A small sound classifier, trained from scratch.
Model: log mel input, activation relu.
Rows from block 8 of a small sound classifier, named by matrix and row number. Rows with one number belong to one channel. Each number is 128 + 32 x the weight over its row's rms, rounded and kept within 0 to 255. All counts start at 0. Numbers have three digits each.
After each channel's rows are labels from the 100 clips, of 14976, where the channel reaches its highest value: "top examples" is what is common among them. Only what is clearly more common there than usual is listed. The data: short pieces for a synthesised band: melody, chords, bass and drums. In brackets: how many of the 100.
# convs0: first width-7 conv (model.blocks.8.convs.0.weight, 144x144x7, each kernel summed), inputs 0-143
# convs1: second width-7 conv (model.blocks.8.convs.1.weight, 144x144x7, transposed, each kernel summed), outputs 0-143

convs0.11:165104128169101128154100135144112096189134123135129152135142091125137171138130049139103128056117153154148133125131096098122129000174107126125140107128086072144113144167163143159136108094081099170162173119060135204113097194146095111094109125113115129137123114086160150123124124108178150150152106150108110159088119148113111100126120062144082168103150098160112179051090154130118125152119141121129205146169092173074133168154098108150090
convs1.11:134137152104134108138085137120098114115113122097140141109092136119060116177081167124058124135136095130142081141085165174139099067089148150129143185166064177145104114121063110148133184093146060071125136134157082111098104100103118118139056140120162105182162113190106137085090127112131097151070062101143163117140074111075107127124141166154146105158093110075112186154143123106098094138134159163177103178106156150161161138146117131124059
top examples: tempo: 140 to 150 bpm (100)

convs0.134:149167087088098161151126073142123135129118091097132139202227084133111093135172132120127151099123130095119146125132067108097125170130171109183141168095126133174097089184122116106195125105138110130095117091138129178138157144144085137137133165140150163095124131157089083072134068128125078121105128118184148150168141151150085097105184058171157132066124122135104175091126152143151115141173070080166112072089101162078104135119147174105161
convs1.134:107182130123140120122112148135148144066132169129191135125102174143131114131066137118122096105124148108119129074151142148116045139132088095053131120078149132076128118137155157105051080220107129138128124138124170122120128118105128115080122152132065078054146067128101114137116172177110106174110118161159068103115107169156134148157098124094093141154148140079174091150132149132151188153120146106144079158108187097122191192128149083095138
top examples: tempo: 80 to 90 bpm (98)

convs0.49:101119091105144139121138094116168113105118121154147104093175058160101116129117143085174095124066147124098141132124123108070130132156070126116095136096118074149107102219084100149059132101134091122159125255089123130140092116077058178088153131135135145112114156103136113164141166138140160095084068136103085182106154171137173130093084049110146078134103135126178127121132073123128105104136129145120137143119151108121133106109129176148094
convs1.49:173137122163128119112138123171085096172105137105115164132099191069150154118160143097087173161078135135155158163133122141126140087125165135138117165167116157158135096120137134137126133071100129134176136063104121115122155146144109116153091138091103120086176159125147218103150106078109101121096132148119125008101177111093106113187155128127131129096115098149124158165162156098160191135116139080186132076088095109185114214069144090127150
top examples: tempo: 80 to 90 bpm (36); clipping (25); text has "clipped" (25)

convs0.0:125112094167115130115103123107116105090112117133136128152136127073116174149112116114137091127214103102169145095133148128203161148151143146114148174117136169135151139172132134150133115080151128115148108000104125135119125117155113147160027131144184114077152120107138088079138170129152122116027072112121138060120065110126108124171091143148184126154129094177135163131133153111119139110136112131140153099142141131093147161097150048148113
convs1.0:112124125097129151123109128097121131119136105094145062114110072120075131116108078145134118101161087148109081099107130084083113095120071115141118080107146068108129047098089161117097117130139133121067139159137138132143128148142153125113163121119129150093104068080140058132121152186153156120223125085151099140126026104126132116054100115135096186136096088115141111135097079162137130048119127123053126090113088088087123097119129161134080
top examples: tempo: 120 to 130 bpm (62); tempo: 100 to 110 bpm (34)

convs0.15:100049117150139146120130186046141087094143095095115134125122131102102150093108072106091173083124126127129124144120069115119106131130112186150102058093126119151100142110116070097139131096071153109131135157109102107101101111150110123114112146108125091106170126155121179120162133098181120114008178100170071096119119119134132096128122147115135089049170123154074117107159108064136132096093132084150105125118078102038179128111147129133152
convs1.15:200164133110079129152132112141117109135142091145074050116105136128105115115135102111163113146149114135095150140119122159182154122102178105110157184120158160135146140167077155163135170134130171185061175153093117112096119162146105202091100117131125199112070111109146136140115169072131131075158155120079114161055105145109204138084134148112093082118137113130193144207132098149113080143134147119094161151143185168170106114133112112149075
top examples: tempo: 110 to 120 bpm (100)

convs0.109:106116159156194131139137050153165107143183138147108139119108143173116107122143121122163152143044116128121133112105169155129098128140137151206169103138094063099116101117180150068027182112097101147182132128125156071105130138095049110153146161089119134163128155109152134120172190137109099103106070173147106128073171147127170133102097120116082127134138144116119096134149134141105128114108116036130100127123123132196120112062144161100124
convs1.109:140087077154155151099081075147127096130111157182125139158145116149167154094211159143089145137120149047141154168152124120165103133117076127106114129041118171150131104111116114137103115126127085063113078057090134115119100137145112089132150138091125100061136084215091096173168119061089144147135101118106113110160133141146126161132170115131116081122165114146144143089152230164136126134147166089102169117124096094110133153149162090168128
top examples: tempo: 100 to 110 bpm (56); tempo: 80 to 90 bpm (44)

convs0.30:120099135121137151159139181143096134086097139126147155150090105077151139122126115125152100136077148137125118154114137092096178132097112150112137144136156137117053085173150092130099080115140148089113107159116117159177092129143143165115084078144143158093124054152155091089120115100091107111110135188169184115147156086120088132178089067164153171237151086142100074047110096059148104079144112121125151149121162115111133116063055127129142
convs1.30:135178097151133080124142138069098159125130126079148100086091116152087122146129146103106105146143152180179150121121139153102100117149102147089043081153107159058076164109129161102155119059143128159097190120145119123093148142121122101099138087161107093172121133101076108073150159147100076190103120110041166181124154137100148130163110108082137093120106097082085124100113140106116123142155118179091140090145090153132030088167166136114114
top examples: tempo: 130 to 140 bpm (47); tempo: 100 to 110 bpm (28); tempo: 90 to 100 bpm (25)

convs0.3:166117103134144086088099148115057137126151136065076130151108109133086154163138104188152142086136111174175109096102142128120111130149091113127117166133086173038113157155088106128148096108154129157126156174114163143079155081110130133174119130067168133185083134201114170107092088128150119241103130126163150138185098172147142153123062109093139144100103096135141152139079114136175130153154166118161127150123141157083101158074132111176112
convs1.3:110131122163149121194087073086113161129193085122082073115124139133148155119134116097095139139112119085111146145182102130111134078141129099141133126083089100104125114166169107079116139127109139134082070122240159121130106158148107167132103116091070177127125116047126178130154128097147088070137149181111109144193175124147137095092113074141147132115178141187121085134166108185092097172132103145067164128168114106136116116114103187162122
top examples: tempo: 130 to 140 bpm (63); tempo: 100 to 110 bpm (29)

convs0.129:137150149139116113182118118121068158092044104123143125175119109104136090136127133165175105127172135092132102160158138101227079120089157141064078156108120146132045095122123162125124123117151168122112107087148092096165171115142152137104088097108137168103141090111108143139115121139097130194073169108085180204130113161152115120152063088151137190166109184113143101135164172196102154138134148145137116146124144092061167158132103128128099
convs1.129:081114095142211134139082211089119155146139096176084084138142202132124092167076124104116146067109155137122142084143105122072135115138145159143118091108134121125118168136133143082185099092136136112101111165129142094145128122176186121099107115169129111128082104156153133182108151090159128122154105149192100158112107172083158137159103136126095142114112104144052145101139148128029062123109148143146102134075178076172143106165108123079091
top examples: tempo: 160 to 170 bpm (46)

convs0.10:109089072133113158171129162100115138078092119111150141088094118094130124068100170154119111166102138055159140124147147122162130110155103193098103099107088203121130155094101173052096130074122157083121113107131118065169060147097168139090133133126114139240103129136093089155071093125119044148154114113088130133149097081151134135135158141154096153139136142135123104156154150148090106096135173177134160135165154081078147130107155084139123
convs1.10:116102144143145104155118088060151138149162088100139146113119108119137157133124115180143131108145145174150176089167128168107093144154098067132155110066108089152154150179150104105107088134123140105149112140104117154063135146130125185120135126070106070099093155146128136177151145109127179133116164168116070134147091088150108150167107182083159124072138102113153146164102134161237152163054061100081125134067092066102161124072122151134136
top examples: tempo: 150 to 160 bpm (96)

convs0.38:131155167138117095059130147117113147141130154116112114138126097210160161141135098138131170138132143142103105123158115153149143117135124148191147091168132234138099162136165140090106078109169137161173121173182132115112088088115147134131135116141113160124131136134090112124060076158159156214158113129126131255165113128118138115132113166116076148123160139145090148165107154147064079175107155137118144109110116119089156127186108140116123
convs1.38:131141093122094145193183126152132097158132170136129153163167115104167108118132121139093115104166121128179121155162144124163158147136107173077136137155142030108141122102145130156113112142125099126090130051135147132141114146151103117170103108078158115108187171142123140165147158098121126032124117142125113000117122118140136145119111105145148108123170118128098144109190052097180145065154152110142102161106150144112161149074154106142118
top examples: tempo: 160 to 170 bpm (58)

convs0.37:137091070139118137227125104117120162123127094152142142140121141117151129096116139121106170133141102133153084095177118191128164061101120124147102129082126117068113105119129137068161118129163122081168196116068096105122097117091181169117084110098128138128107074121166132129195144123117093122164136138140181091155076121130164095127074103106157143125110154149139115157158161138158122111124096224094120051103117083151179189115065185122110
convs1.37:124060107160089124179062135109119161115150147214108108100084109128105117098151115158119177116147191145112113104208120114147116147144118142107132097093077123165114180149147084097106070117153133090109172111112175154065130134153130127163170168120127106151158158126106144092088183116112131121110150116115071149126127126114136141179110128074101101101128125085045182166117106141116111194096128116097112124109129125072163123064221162173128
top examples: tempo: 150 to 160 bpm (100)

convs0.94:099147129109155109099116080093176096136133125149127176108117118125091125098107152109141165088093095107134099134140132128117161163092151130112069201135124083105098101144068150128139109172110083111112072110086092129146153209103107169113161151135134101114093185128126080133128105087162105113197067092131063073111207091116142152078178140075126121121137117113145103153086067102102072138101133141083149088157044149110141127104092085106160
convs1.94:129066115140108150104128121114164101098134081141163140108131163102142087157114090132163099100156104101127099122143110117181157101121078122102128115134116067144180116132108149101108078136142139143212195238106159127082096089129104115150088106107128138164129078156095095160135127155082130016073144134077101207112075128139170172160089125167127148128175173094142132161143140170110148139095104136144127148136145093156188145105120108095150
top examples: tempo: 70 to 80 bpm (95)

convs0.59:119104145143117111106163044164153092116132052152100151120101167149157108174167137121113124150112115125140161142075119153116079132107111124132178129092125148149132127145184145130124206158147152109221119139149169077138126092165092095160102101133062083124108140086121145151119100147148168167139106140160119144102080124104102064140160142181083117125143154158083133119036113116164186123175109078138109136115141186137118143062090075072153
convs1.59:146147117129193077119070105106132071126203150097084123115142085137061105126172149128121088128107134072104123092138107078145166087152082138138172143116103110102121082130111123181160090130133140191090161129144184119144114118087091067130078154180124153146147092163109168139122098128117104114115058104116135162152183098103177090078120125129175073197173080151158129136101110184085148105123186121129158139114142158150161131137108185166123
top examples: tempo: 100 to 110 bpm (94)

convs0.95:145074101165108124210103105117146107128175124098080163108099207104102129155129099134118154154084120130117147171048126095167102139113097187160136120067110170133149122132150178190118158113159110102157118096114093083084139170119095109160022126140152107186159154095146135202119152099151142137138142122089090125129054168142171111135113118109100126153157146164123122085170114106115111091158168147110124134118133115147100132152194116076065
convs1.95:146092095066154089090166137146137088105081170107117094153166090118077078105101145099163114095159198169098110059089111160160076120100099115139132080140148120130177153083081123123091114143076118134145094099117130092138174091122123104103180130107155097122055101118162111055153106147139120135150145091136087138092124068140091103166101123109152136136064122112181163147038129113176187114094153144173099122110137107108152102111181109110110
top examples: tempo: 110 to 120 bpm (43)

convs0.36:132146104086105155095140156134151115114113100086091187198146157150091113084104164144081104161073150131140139162155109081145136126114119176143126113109165195090123116089068133131115165179124106125108139142152094079162099107111115077199168053108127074113114138054103114075118142131158116125101156099137067092146113091166180130162143024094108185165111090145135131110143129109097141144113158131121169100121149110084131205153160112116132
convs1.36:110166134157129137106152188152193147094153116113156090089106109121120065219099043101182118138164131138113156098107109151077148114090103117086126081144137148100158115124132141121160121108156103129077086132054164086107141152112120135034105152139084078133111087172140102125115152124058115099153157131112090146104105115107079161128118147155152146121096154088144116120058076121116075110155125130066119088137128139135069083088163175144153
top examples: tempo: 130 to 140 bpm (71); tempo: 160 to 170 bpm (26)

convs0.72:162128110080103148147153080100097114078146162121148121087109134128139118157147208108194168102139134120152129162131096111177171101118110110168096112072142084102122161160120105103133088160174113139144161095111124132152157113111120124128086091116097116101158128102126121174083178151136145255071088092143120104138126152102076123116087184144127124152106121115092092204110127131115107126085146134141127105088077122085147115160067183149223
convs1.72:099084140142134065112119120124079097150087110079145151151145116209142080132122070098082098137112123151052094117118177076074114113125184108078142138158186188124097145131149110176113117086120127138145077175150129125144073143148122122134077130132100152160108155148193143125111088109134140015171121099202084169159177153101151152125104169128180113129134149133116138156116117128183172116103071140141159110161121105132116140143101078130121
top examples: tempo: 140 to 150 bpm (100)

convs0.119:141073110120144088120101112152141117135102122113145125128103079180053108123167147134141105087085126102104142087116074155105122103087099141196098172154137126157164150139152182051044138126133169097112119085119139139141158128059121107142091127178120075136111158226106131128150156111103098147118098090107123133155189117088102122070142187118128143094124157136177085117055116096162133112153141197102102117115130151080079096118075134100103
convs1.119:117127133168140135113113078135154131161118116176096125074181135117084178125104087121111157163185112153104041147089013104158126101120109141103108117087124097195147101139109136137179139174123131132172126107096084135091140102161162149163142190115135124180070121101093158150154151158134105115128088122120138162078136082123131080094070161135082127179080095153124149157124112176112165165110129105159128157179121134109178188094100188150135
top examples: tempo: 130 to 140 bpm (100)

convs0.107:141131122149108163167171095157054159126126125121117116110132150114176115065169139141158094094106123120183108115135131079165163122136128140165120113158143169172107133079161117148068094145071121170141184137141176130118188087114094127155120101171146141141110126105091203061141137099127086128135118105082172058072138091167115096102093098147123141098149129199147122092153169102154167148085094086150138118015110187102112135134108110144135
convs1.107:157131103122142118101062108091211090110171125134120121112163076108115162152191107145161156120112153129103130075101156137129076139162137057167159112125132137128158075095133161088146146139065151129105115146145121138175150145124130182216140134072128112059229126104107145140117128124106103161115109129138118141095128156141121126111150089154059098136151157156115051121176155169118108143117177092087210152149086108081142086126153129165123
top examples: tempo: 110 to 120 bpm (37); tempo: 130 to 140 bpm (32); tempo: 140 to 150 bpm (30)

convs0.101:128143154099132120066144199108115185111121092175155133063146166107094124229120148104117094120075134140063076101138148174102130095122115101141090109145143150064106129141123129128128125078173169132090160147116136113165140141195167155163109116149145130169089086132164165156060078145097141104098101153162092122166131145104122109154123175111146144124056150140112152106125160136070171107141096122194215165134138182132110094099110103110143
convs1.101:116127088102142096134136115092142136135191101057106132080161089087108081102094132117120112095139099115081158100143094119078101125110097094124113063097095146059113178108125112164161134109213159168113129128165127110119122149125140116123096090130164096159060093086113095119131097148083138211147136109148114102123062108096129146183104124136116143145092058108114092102090180084132107140096158126145030118087183079084120145159124115100114
top examples: tempo: 90 to 100 bpm (80)

convs0.121:163134209144142081090099132123084159206181098174132155158146157112117127173098136126040077107038115149134165136073104109104125135133114188126119173117108132153144109077168144144134105173194106145159128123140099082108106110125135059123113134139103109152097096135124139190096146079155168138140159101185147093127104130073107120194163122139092103150135157030128099129125125142113126148123158132145108093133128156100111172149071099164122
convs1.121:028115093131138157149086131151134133085086105105083038142106113108176107133107102066158137129129088105097118131068175151166120116127109100132145131067095145113145120112095169121152140118136135134022113138067171157125140129147066101119096154108117136124127123168122093132126142184116113135113104114104129157082053076116139155093069086109062089115143124090135132143138115145101124130160166107047083125133128161048140118127097181127122
top examples: tempo: 100 to 110 bpm (100)

convs0.47:158103124179169153150118087151160140095152159079137114141090169095086163186110107077135110110185140136072154147073142157157033147125134105079111101170116194173171111146093138096131177098148136131115094116149122112104100125151087189152114151189093114140105122105142171161130085129115105189137141057134130162112109147085124150142109143185125154143120162182098144201143131138123076152143120124168182128119154101109140121121146026121167
convs1.47:176108145098113138145128044136133112132128179157122071175189102115145148109164118158124181098100133083174139171139108098155110161129122134133139151073161105199109128093131092107100095111060087106163086123106126149090135118135104123123143134050071149054124106223128077114136133116127119046149075143115116117136132180190146101062147105116110133060155149112144110111157118095124108162151175098106093117079132128138074145108138137122101
top examples: tempo: 80 to 90 bpm (100)

convs0.23:104164135109084120134196174119080118145047099155147118132132108193135130122086150138126135129203165157128093134157154152091196129097129134066156146179138163115100113070069154201159150136158151176143071187161143187135129106161137094115099170126102186135157087130132158100105154126099135164146155117114144102067086150096126180128143149138167174129129132136156118169143085104132138120154081145200137120173187092104167138146156094108150
convs1.23:169065085141101118067154118197158095089111187113123143140134169145102084147136138155076118103077122164107069160106136089143110120128121137210077160170109121101056109150136086141096177122164035097150115082115066097093098114097120088097077118133115120150119078113136132122112103132097102074092123115118139132118155133131150123137121109103106111160030147111134115102106117059100076103132150159086157089124145142143066124125103093097114
top examples: tempo: 120 to 130 bpm (96)

convs0.60:083151136143132102145137115107101167142158137025104149153140087117104091133128144169073126179110110091091176133158084094154132120142145101162158126123154164106104183153162127107147172092071112207132143077175156146116188093125113134077100173094129113079139108148138134111099100143156134140170143103115155107097079135062098109142087124137103184100120080136087127097158163117176165169150123097158194142079141130073074135144070093097086
convs1.60:090111155170225117119126137076110130092182112138146053181123102133111107133108122124130071070146119132118096104139170174091096145188077124151150160074117148172141112122154135110107097122112195148124139217093150071126109118149099160115184147106141129118182138062111131137167157135154115100147056111130128155112100181099129175131118149098097098138212120146103176195193120132124124165090137099116094104132087148116149141115143147158122
top examples: tempo: 100 to 110 bpm (100)

convs0.39:142130133136125077157134149138176095085111128047137136105048088154145114124118120135098090124082120196099109071133119116110105160139114125117091125141172136137126149109121130094070140120062116073096114131071054124174096205102133120129130125061137048090055152091112081132137177121088087138149117184146123121177188145118143193109130116120131165111082097137158130132067115091149176171144092123147110126126113123107139134168098085114087
convs1.39:044106120147147177121144177136138132093162136092150115142105098130113129153132118137104091150129157104116122132134100107124103132112136079133062091110080145162131165035129127152124138150126124106115141128074108125111145129187166098168115176085139092135143144122159058117098154124089155142107160105074129095068029111146131172134074174151128152109089013142189177170097111134156135135106127132113087197147171116109123125073128166148141
top examples: tempo: 70 to 80 bpm (96)

convs0.68:127157130134165114090053126117210142133138149060077080138096155076115103118125183164084158104128170116094128147151131169131118113177135144121128122104174144104149099143141158111179129113157104114111150107135147118050122145167143086166084144094108104087155126107149162100084137141162029102107147140121125023146120136125139130139088117139157133135161117156115097142104137149055138145216085055108067135138120128087161088115135159099142
convs1.68:069041103131097139168138065121110130127171122153154092108125088160156143097112065102102114176136127112146156144147114143170110158108097123084180112082120155133130188104144117104082145073120108083158093106122114167112070132108098136097064130107148086132066180101107115093193109101147168151187154141100109171078106092115120107106094184113111156100077140060083116126112088115175100083073147145108146110134071142115082113168098127114150
top examples: tempo: 120 to 130 bpm (100)

convs0.130:169156075154124115139130127160120161164121132152158159093041144148123073131089136104114141151116247095130054126154115132172100081157163135131163104117110140151148158122100136164131121128091105116118220125118126168121158162114140136137132076103130083143129116159177122122216101145179166156142123140103090141123123082110110107131127188159078172065143144124108172172123146135091133069136076190132150130128179107107136136137064115110178
convs1.130:153064090143118131120060083088081160152133103092138135083075072123106105112187119131125114124108055147119079132104110148077186113067123109100106155160112121144153148137116067118185132087153166114107119165128177155157100138151108144165131128109225119126112132124105137141113130104133144133114162144113167152103132031083101133098139128068089110084115067134159098137129160132130109187137060118073177121157173117107145127077070147136129
top examples: tempo: 150 to 160 bpm (100)

convs0.25:134098143129046120116134141096145097181119153180114179152121136154090092100120062124114118109175161150141108104099097118094134093092173161115069146151134070169164169096146165095122124145103137079118131107052076158134087097094118153117133159093145185111084126202105099149124129164103166079227123131068114071113144090169123090097101148138083149094109136160135133101144152120115081167115087148116142097132085124179187096135096140121123
convs1.25:115088118119133128113152140171120135074174079109142098120121085105138142079126128090106123117084114132145124099125093106117132124118086128148103136133143123098142157035174128155168125115185136151051124064127119107107168145124132112136130052137096127152142125108108139110092099077150157103159158143143183090143057131124071179153123159160161131149109147130099166163087154081137191169148174139061112117083110141120015038138141107105158
top examples: tempo: 90 to 100 bpm (57); tempo: 70 to 80 bpm (32)

convs0.51:058141092115126106117170115154092097116154088162103096148104118133097117122128108082171126093166049147108136099174178088123116082123104152081149126097089106065125147140084177160170171132112115138142127150120105113118172172093083112111076158180096113156124085141146145037142122146138092137061168123094045085106175143112076169113094132111118130109124173086115135133167124183115140152088145142057150096179105147102158114129082159097114
convs1.51:146116150138107132118123109120150132103114119163102154176152135117125117132096142137160170106123166117140105209090122061168162106115153140175182156151109107148163094159078100099136118112223062125136147205145138091151127093130107100075101102126131230107164130128090096163127099109154165100135111133191131126112086143164192138188180112147122128213111177073120125124110125130103137139174126181133122155079112119128099101153203147103125
top examples: tempo: 80 to 90 bpm (78)

convs0.142:138119032162083106142142124167109137139145195153085179086121095165121151134125118137123095164144162156220117180128148097165132141128170174118175170104110126141131137117174139107123210157159148149114094059122117097151143142174144094105159092153105159102163137085121105150121180133170133218085138066097115132080061121149121133148095111105143122094172106105127152183124128103164152137177162168094108127196124087104162134115127125157135
convs1.142:135063122103118113122110140083086114112127077154141082138067134129100127126105104115154108159119098158088149124107096130124152115080102115075056077138113150115131149117090105089117108116088096075144136188110133120130108090160133042070086131135115117153066080151116133070132121116117131091126147197161090144141169102133181180186084123172190137108080178140108122109109071105115098133095133094140131089088125163126031083149112104086111
top examples: tempo: 120 to 130 bpm (100)

convs0.42:182160178116082108112120124078136170184190097101145160162112159153063081124167108147099117109131127181096080115099096137200145092113140143068095108167170121079147138168126165118169080094144154089108142071105051152092159067098161139152107128138164109183105129101110133098158090154108139212132123118101147119159133148129088108119119136173141169078083104130162108108115106092054101153150109104115119150090138160157083158098110133112150
convs1.42:110080077097131133164147063122131108143112177194112119135108089134173187126131137161140151154120105081065120081104089102141089134114093078152114056158127123155155109090150079095114067138154075107107113143139124093153082164166068106099094106094152100113068098143176126088146161108129129095144137147130117100161157075127162142147081114135113114139092107049078168095104114164132120129096106224130114128149162062099140116070116160117123
top examples: tempo: 130 to 140 bpm (100)

convs0.131:082077142137155118119120144120160155139174137197112132182158149159165079092103114170169154098204100123159185108021134097130103122185122128133131102162143131143108118075132145217125130134169069201168096108108146157137147126135094107113126110144137135093140160073127095123122106135112144125080151104129187139124137121138160190084106092112085069127106157165116106172150094135136161154127125126136120078159085142091186161192147169110106
convs1.131:145167111104114123173122105176121125136114175107153124096086097073195160135133164130117116163120094062129113077181125139118104116159118076144147147025144122127092100076152152042074128156070130093107128088181125044083139177099174142132130122115094081086131122122111127156157169144123083192098142098139024115139108138104101057148136128117139131135163132111109135131117137114127110141136169050131134144094156100132153128098140121138113
top examples: tempo: 150 to 160 bpm (73); tempo: 140 to 150 bpm (27)

convs0.32:128117127143144119128156091143179145108095094166125151177108116135133102099098058094145099110049131135119107082173102142158133085086142141161134211108167000138138125111132194088141124116155173155101157102099144128150114134078099191150123169097099154099120100201128125163129133117169112149137121128123108068158142131122165120109170192164144133097136127114180159150092109109103137129115090143105128119118042105078110176121100127132154
convs1.32:044129095113138122137103172123152107118151148152127096115101121113168126141134079143145152138159116152168105124103099147168128083159142131137081102103113004121136131134111158141207134171118141136126101134117145105127185127141196088082105132137139082202107122191110129129091101106118085021107111088128157140128124149089065091103125191146095108150131184112140114121157139167176113180159136121078079112159155109080139107098087140158135
top examples: tempo: 80 to 90 bpm (70)

convs0.82:070124141122121135118118145119171180153111095150125111078129125164122086107121111168118139132152071096141143149121080126124086092115091128112118142087118126077153139132159129107139125171170117147074124203116150091165146144150128121118151137136079108151167118124090078168109125105069115130057180122180116110106114150114161127133106131135128170147144140116118104151135196076102152174142187154135176046172069165001085156081131173109179
convs1.82:166159151112095155111152094095111094112127115108178148164123134119108144160127103051147164128157126124143092121130130049216123113148104119124126201127142117194152142099038133173076132138110082104134085162163097179089115070124091102134076120131131176102161091123122155123101157121144152157112098100099141170151112111157154116145147119110150112151111174090162176090108132123094146106189124127156089177145169073196097129119126210087088
top examples: tempo: 80 to 90 bpm (92)

convs0.93:104136073184115107125113100144108100076084123184153137144054186093094121173113097125122163152081130103160106158149123096157178169126131149181109185090105102123078142155148162111071070153146087126134155135114129135106115130110162109181102108108161207101137089126132129146125112142136038190142118091076094143124158092074106123115126116056161114157138107147076055123114094160103135128142066139099158102172074132108112135089103123115151
convs1.93:175117087125137096110150124141111074119118118092082153070110119085130143103120116155183064142140134117155143161091123189110171115154136151136128128085077044087107077157132145105142111134135132129182128103104186146152118169048146111079097175198099095153155126142131168105107126201084108078137146152075104142180129090138099063161088053139088106103146154170119096089083064135111118127112176164128147157103131097146154111118124115131109
top examples: tempo: 90 to 100 bpm (81)

convs0.74:160113158109092090084099111076112163136106190142116098143112109114151114087124184071153112122070146112118129111149178178126154071152106139114000113113137203126134147146127179069130145082157115131116156084135073113122127150144143141121115145095161125075111108168149125123126134112114173145142133125111132087165166059108132106158126184089122081181018111112123154105095156118081115106137112151165128115117165126124178076130089105128118
convs1.74:082123055121129144124161158092138139146119119194135118149139154166096175151122059152121168142148145136164118161102054095128112117120123111176055118160147096094138095130169081137168103169130121108145146120094135155135121078116117119157157070176152107129120125128101083126123139145073106098081156146142135174086095134149125106167151110118106132106033142124103114095072075110019124149157136202178144135111063074107086100123127112098112
top examples: tempo: 90 to 100 bpm (91)

convs0.143:109155174165187112138117146176159100144157145108116106114137149115169128109145126162147090092093137136113093181176138117110162096103167082158169134092117106111105118107110125141154172157172122080125129094099129100059136043142141069145127172179079094111115129111075113104137086168097114156125107136098073125160101147128154187146105153106187164059121085104142067150194158117109114123149163150186096112177098160132052109137183158112173
convs1.143:092091153099154142094138080162187070103102132126133123159198109133061146124101126134132165140117090100102125145088107115188129116077118127083108150122154133155141102101155142149081110145128024087163140096093084124150097100121134022106139143133085127096130118180140126082143125076113160135099140138106126098130149098193107070161153095112134144151084148118125162098088158086119137086139114127162074120172092103150103084147212106065124
top examples: tempo: 120 to 130 bpm (100)

convs0.91:138153147095116143193066130121109143134111098069116151154114060137170129141116113097170137107127120102164099145102101142080087145091108112138141098158152079073090107137088127119253106097134076125100155082083111142109089134146156118088139089139124161139179146182136090146137164079088094137121153135094165072155159078122184076111120071106135117078130120183154130130185120129114120148140111047129127091099111114073124150103143147157181
convs1.91:159098104132095167085136058136176046079132155144141117112075092132088150133180111156091160125108080158121132127153128038199110130157136105131109131139119071174080052132154122127068130152095138134129088157114129109139165089121084150141116138053114133106171084168093158143105147145133108139111109065109111116122146126186111116128105082103110085109184177152097091044142100137124127148161155178150175105107141142156124085128089140126096
top examples: tempo: 100 to 110 bpm (100)

convs0.1:106081064094122185096151139104085110121084074121115161147119126115128150118152075108176105127104131149154047108108103175081133126173096174118106113091152108137132119148125137142125136156117118140101136173119111143141137039095099139117161157091138094100123076110161164136109118122082104153117051128135151013112134067114129095104230104134133142201130117134091121154142117053096132202111086120157151124089143158132141123109122116108105
convs1.1:138125156146112138114132138034126164154169113080104162072109138124129125100149124138097154131117175132103133141094084149112160096076174103128112181119112102166129126142083173140197250051125138096155148159080135149173152096119139146206157133117141127104123167105133121157054147087144162093131118159128151153096173119141160095089093159107162109091139105168173118117121157133121128100112140137136187131176147086120110223154107145121156
top examples: tempo: 110 to 120 bpm (99)

convs0.81:150189126143086067099172103157098098162180129138081123111110136127041083171135118109134115142121128076117105119085114139089156111132124156134096075134122129071144112152158166123178141111148125080112149126079135129125141184073151102134130114176191158145067064091122146133113150184141158091211105135148178100071124117098110089128154129150111160087124084166123065110132121094072084139181117093134107140110090204113161143151090115138099
convs1.81:131103084123091113081101194103132144100146123110117097151177157087083210107087177131126101113125121137145141091082105076146091126147097105137112156132141180105115138124143076145185166103199140126127147112112151119111173085060116111113153136092156095127147121150064117122106150125124129163107067162129134136101089171035089116117108145149043099172114076090164131101148215163091113108127168104122149132106095156136080093152077131156129
top examples: tempo: 130 to 140 bpm (95)

convs0.113:111107182075106122047141075131075103131182076053122139089147135148142158197120169100144114098125123124124153056092140072132155180112095148086113135023115142091127117165112105128094106122074149177139092084136159120093127122087119136123131156130070147112117068072167136087142122128139124101136170171113073132096122120105174130134100130144162117092134124094091128151182119146157109100092123107087071154145153132158131112136145168097057
convs1.113:116126121125124120160105132119116144161136148128127077130136110075123093082073067171086098121183076131098108150158167159090042096143093095168105128120164121150112094073144179161117136175131131161125151053134133096061194191063116116117129167076109108166186111113142108183143200152131135166159151094121127126155054141139045150127118132125105095168139123120102137138112125149147121177160169117114120150126104181113139070146127156147094
top examples: tempo: 110 to 120 bpm (78)

convs0.52:119134147100153159067121085118079144103098144061144115117091131104133176124095146123154099151119169087137163094159152090094151195176095090102146115083166090087093134146126063107033079118056131120205084103161117098149109132149134134114111089133095054144145154115190163113144145187153094141092154136122111119128150127129129171138118094146181127142125101126067070067114088160119151089146119103108074082119178147132111102132139103111154
convs1.52:069092089154121116170146152147124124063147127171126140129146144125137090120125155110084095156134097102083081162163117123148086123121101106134104164108144190072087104098095137129112134132126141156033087178136108167103149127115127112081132145054125060110147126030125114177129094091141146123134089095182067045118086174150096146139108133160117144100145130121086154148159119129109173129131142104069188091139100146112099070150108122105067
top examples: tempo: 120 to 130 bpm (41); tempo: 100 to 110 bpm (37)